config.yaml
model: "image embedding model"
dataset: "coloured fractals of 300 iterated function systems on busy backdrops"
train_examples: 195000
image_size: 48
crop_scale_min: 1
horizontal_flip: false
targets: ["colour"]
num_classes: 12
embedding_dim: 192
arch: "pvt"
norm: "rmsnorm"
norm_position: "pre"
activation: "squared_relu"
mlp_ratio: 3
head_dim: 32
fused_qkv: false
qk_norm: false
parallel_block: false
dropout: 0.05
inner_norm: false
patch_size: [2, 2]
depths: [3, 3, 3, 3]
widths: [64, 128, 256, 512]
am_softmax_margin: 0.2
am_softmax_scale: 16
init: "torch_default"
residual_init: "scaled_by_depth"
optimizer: "adamw"
lr: 0.00092
beta1: 0.9
beta2: 0.95
eps: 1e-06
grad_clip: 3.0
ema_decay: 0.99
steps: 15200
batch_size: 256
epochs: 20.0
lr_schedule: "cosine"
final_lr_fraction: 0.01
warmup_steps: 760
weight_decay: 0.2
Rows from block 3 of a small image embedding model, named by matrix and row number. Rows with one number belong to one neuron. Each number is 128 + 24 x the weight over its row's rms, rounded and kept within 0 to 255. All counts start at 0. Numbers have three digits each.
After each neuron's rows are labels from the 100 images, of 14848, where the neuron reaches its highest value: "strongest on" is what is common among them. Only what is clearly more common there than usual is listed. The data: coloured fractals of 300 iterated function systems on busy backdrops. In brackets: how many of the 100, against the usual share in percent.
# fc1: MLP up (model.blocks.3.mlp.fc1.weight, 384x128), inputs 0-127
# fc2: MLP down (model.blocks.3.mlp.fc2.weight, 128x384, transposed), outputs 0-127

fc1.298:103099169154154120118085114155128152102105112105133128132106132148129088113155107125122157160133112129090173150103177111151134152119094141112156136155142143074091134148155088152133159150086133150138102082154109129138117113123160121124150119162142160109137141103164158157114159117123176119146160141097164126159103139157131112144119125130164128148173128181163124154158121144138120143097
fc2.298:161160144163132146136117126130146102128147159150094160152092161115153159147147089161107088096142106140148136102132136115094115140114136124126130104138152107124168124131105117132158103106160115094164113148097109156156159141166120095109105158120134104146106120163103091093161162102113125162095082094138129139121107153137161100127164116156094154089137105094124163152150111085141133128157
strongest on: red (56 vs 8.3); brown (25 vs 8.3)

fc1.122:155165090083109136141140121106111095150152129174131161132170135109133160142131138110134079069127131135151093095174100128075104116130142130131097104105113104170162111099118156130146098116163127101132131155111142105120139143175101130129108159119129108154131129145093092099164135133145085151098095113147106145103117103086121139138153122116094138100111136084119171111115110112124140113142
fc2.122:140133136156163116122111112153127085102114152141095156161111149132149148112159103117103094098105105110119142133106108080101135161109116141097154116152142110126153125139148077141155095110129148081161114129114118157178116131160148092126114162135142141132067108139099104096154160095126101165088106126097097130140106161135163109115162101142122129104158099117129157137155102083155115128124
strongest on: orange (73 vs 8.4)

fc1.364:121144104116140165108171134108124122132147145145119116143195111107096154140120147099140123114127149120174067081156098136136115096137147162118086103084128128177145142099120153148129090106138137091135104154092141095115149126137084144124118120101143150129097116122117093119105139131166080103102108111136126107117123087089124129124140115122121100118073154078085123099110139123129125125153
fc2.364:141134138151125137128159094130194105096140149175111141166154127152123132114124101103105099108127113127149121113116113126100119123093098057122121118135165118124148145122118142149147114153134142115172111114111135113143129162167131139045139151138171146141134119134121106114186147113155104160109113128132093164134102114113161081150129122112105197111141138100138147095153106132145116132132
strongest on: black (85 vs 8.5); dense (27 vs 7.5)

fc1.168:126122139135085169183150150132124167115145138120108102100106139132143093106094131162133175147177088186142133136150166156123115139159111128153107115119118137134100118107103130118126136131115097165121091128099110142114164157141094159164134115128160099103155178144142140106103131127122149119127116120137144090112146150140151133138101140145145118099170160165175127106124124151108165181167
fc2.168:150158135119117141140154105126214124120143149155105129112132144143113119116106100134117114134157127145154158111103135138125118151123094042151119138139116111102136122136099149126119156105160112133143120133136108136122151138139124112023114137102125103153171141159121109122149120114122153144122102111147099146123123115137124083150132151138107213113127117108178135112151134143138151132147
strongest on: black (96 vs 8.5)

fc1.41:080115109118150114161117096127141091144152114154182113160181120151148098112133131132124152133140115103140118108136116097097065111150115123106119085102131116175099151108162124161111077158105111131153130097075081105145092139110118109100130142155174109145073135118128141100132140140143108101106127142108121104135155089098144118123134149127109143134100120120120114147105094144148157151103
fc2.41:100148146160134149130147091127155113126151120146158135157141105146137148109150099132112111132114153136104147137168106132101089117121170067104148131116142184165147087109125147139131093140138119102137139150139143125160119106129113116057159123148134164135065136135116101108160137172157100144125101113125152157150132122104146110156123109101108181096115177085098135133152140106135116154127
strongest on: green (52 vs 8.3); yellow (48 vs 8.2)

fc1.5:095121141133104121150064154087123145133167110154129135132179130097108100108082112132171123153116161102129123103142138138094107132110137133162111153097128151077145109134131183075129134165133137172146132119104130082121114117104126102104112105130099152125147108122145117117141107107104115102124105090172108131115146109111094111144151147094105102117147130134188092151146151155156140120103
fc2.5:129132187117138127114120109123175138123132121153120131135159157171135158124107079151100117130145139159105216143176185159119102119141132089134132162136138117123146135100112143120142169111160131148170132132138122105059144168132134102082116147125113117121160126137119134145135165111123177138137134129161142156142132106128116107167136108107141162121108148100135137161171149153129125142113
strongest on: black (95 vs 8.5)

fc1.249:166143143160143092098171124146155110162123153156118101167140124137087121108118127119090106112103143093128128153117117082143164165089113090156139126138116082184160133141142111094106135094121097083150165152106148139149100136135136150121085133106118106108131145157117118134127136095095123157138133171140130167117111169122137136101110111150126162122119120086132147145117152096141095082105
fc2.249:150140118117116110101083180128105086153145145145101118116130181140131150154115123148152103106103134119112155137105165136115133174123155194147101157128138096156141157152127169107121147133156156110125168130167136112093119148138138111182112169158124115140105114152131116130125140097125166147108122153168179117101139139155132160093125123133135098123110109123072148114159162148135123098126
strongest on: pink (49 vs 8.2); black (34 vs 8.5)

fc1.177:107107168153138128130130140143134160105091128112131111136095105146112109116162145144129174169125116127090179174102154111158125126124110129102174150137153142080102121146132098124123146146090112179136100079163138140149122094109129142137138103130136138103122153093157165161092138116127183097149181152109172115148136145156136120128097138115164113165158128164138101117135111131129133154108
fc2.177:161165136134133123109095118142154091135133170159098139141126169138137174146128092154115081098128132124133154128112142116111123161097168109134112127160129102159163162139114138113141100102167149086149137155125108153141125160150144101113101169118118104163090110171073102106156145099120134155097103117153134160106126126142143102123156120135114171101108103088115167136163133098155110110140
strongest on: orange (99 vs 8.4)

fc1.293:095113107099134116095144131130113126141117107109167106137175089137101121107112156106132145154100173097113095131142081133157140104137145143114134153109112146173108101130157133128098084129099142124098159118152159107116100127090115162155166096127120162111100101107134148149101102154151079092161147149122099129144161101096096154104130117097140100155098159129086103118115149146122105117100
fc2.293:099092171124167094104123086164154121107091110115150117156148100161109107091136108091096146153089137099094157165136094103144151136113097109099168153148118143152098112139168110128120117136092154130133138119153162119127087136112161136103151104149125167096097119097139154148129131142143095113147158161096106151158144138126117099114132097129163144158131139148106110149153136132153100127088
strongest on: black (60 vs 8.5); white (33 vs 8.4); dense (27 vs 7.5)

fc1.365:141152078103104155140140129100117081153148155171113148123138137118141166153124144127150077096136148147162101095158098135101122108143157144136092124096107111143163142102109152113126085103170115090112124165100124124130145132161104110135093158096116115159140117154095095090149135121122082148099091100145084114098120122091139149135142121124090133092106132081111150110122133109119124118156
fc2.365:153153124152136133135109133128128088130138163154095159150109161105146166152145111138119093087126107123148102115133120095091140159110159116129124114139125099133169135145111109131154110104162121083164116165094117160164148142173122095117102170106119112151113117160092089093165140101115104173083092110140107123120107149137162112114156121156099147095141098100120170138124116086142132121150
strongest on: orange (61 vs 8.4); brown (34 vs 8.3)

fc1.131:157148116096102115087121123138149099167132149163093128106142165149107155158111108145119094117108158089136116115115139133127143149093161120152110153156099091153150152161106150099101124090164146078116162166149116146114146134139138113116095154094101101169125099160093131120144121111106132141108124144162118153086119124148123111087162136115122137127093092091092145127131153124160084091136
fc2.131:169137161136124114095111110141161101149122173158090130116137165152113157139106091140111096122116144105124150142104149124119155166090145104157116151160105087139141170154121150087117130100150154095139154155148122154122119162149148096118089154101108107148137104149089128129148135087088151153123133142148131165100129139162132105104153124145133167130100090098102149145171151119157097094123
strongest on: red (66 vs 8.3); pink (26 vs 8.2)

fc1.238:140113177142151098081104096156161114119101145134106111131132157159100134114107104143100111133098144097093168160088159113126157155101100104139158164168108117102110138163131111109116132115119152109156139123171099167132102153134168107093097134118119115112140102133125146137159129096083164146118165166106134161128115134168129104112150118151159162148116110134138138154165151137150098114094
fc2.238:158124132126126089105102160156118126154114147112093111102110166127108129159108123167142115130097124085115143152094147129135185179106143164165125148153080095110130126173119126104118154090145137116117143155140109171135121114134155105169095136103085104137144101146118133135116100098075155139116143154135120123107132155183129133086138158172136116135123089116125139175134151124144120103115
strongest on: black (59 vs 8.5); green (29 vs 8.3)

fc1.353:094121105141121147150186134112108166131139114121171094136114095115104112124127143101146138142128114128131092098155094132154133087136147138116103118104141154157122078094118150124082112145109105139108126121108146106120126118093122166133173075128135120113102153113143132160106083188149114097162125140131123105126162104136096152143086156102120122135127153150121078057109157137120150143125
fc2.353:098126119111105150110143089115180120133143124144158124125180093151098120102105116088122123148119164108140124112141072147131118094112117069125109151127120144151124120114134158130109085145113159123127139127137151094111134139115132144068163104127151155139104098123116128125146125167161081115147122132142085169123143079073094098141141117094114183126104166109128100110135142143150103120125
strongest on: black (92 vs 8.5); dense (33 vs 7.5)

fc1.80:171161106125111140173161120118135128134143126165136151115148115114138161135145115135119074097156141144184094121145135152088076129152144130130116106134157122116187148098120129119128111126155123124115118160101110100105163143137116114116128160118152109148113128158071079092131122132155094140096070084130108122107095097105130144142145130087100148104118146103116157097117097100125142143161
fc2.80:157157166183136137141122116134162103092133165167097151149107163144146165131151099144113088098140101144132157113099152103097114133118109103119136102146167111106160150140113101132155132121148117105161103121110091148157132128164139094097104161128151114143101142158113101092162165106129164170101104107115159125124097139139164112145138125114117163098164114111139162107163100090136131141141
strongest on: yellow (49 vs 8.2); brown (31 vs 8.3)

fc1.312:115154209174142116133127124111109108140125096117159112161147142119141098104106101142104169099138139108155124132083083153116149115133096127128108164118138138149133126138108156135100078111102125153149098097117130132138112167151120082111118140115163143147155080129152106153140106129125137117125160139143148102135102097136091140143148124112115165078126140110145143205152115100113157156126
fc2.312:112165206120134140120114175138163128089151108161141123161138140171135129119130120128114120131123127110154220141102153124121119175102095157110113136168151131143150151120112144150136166152162164144137130113117103122097150172114135111134150128180100158132136100149108087112130162089143103131134101112148150121163151104137149126156124103116112117121160138115094120121171123115129130142144
strongest on: black (100 vs 8.5)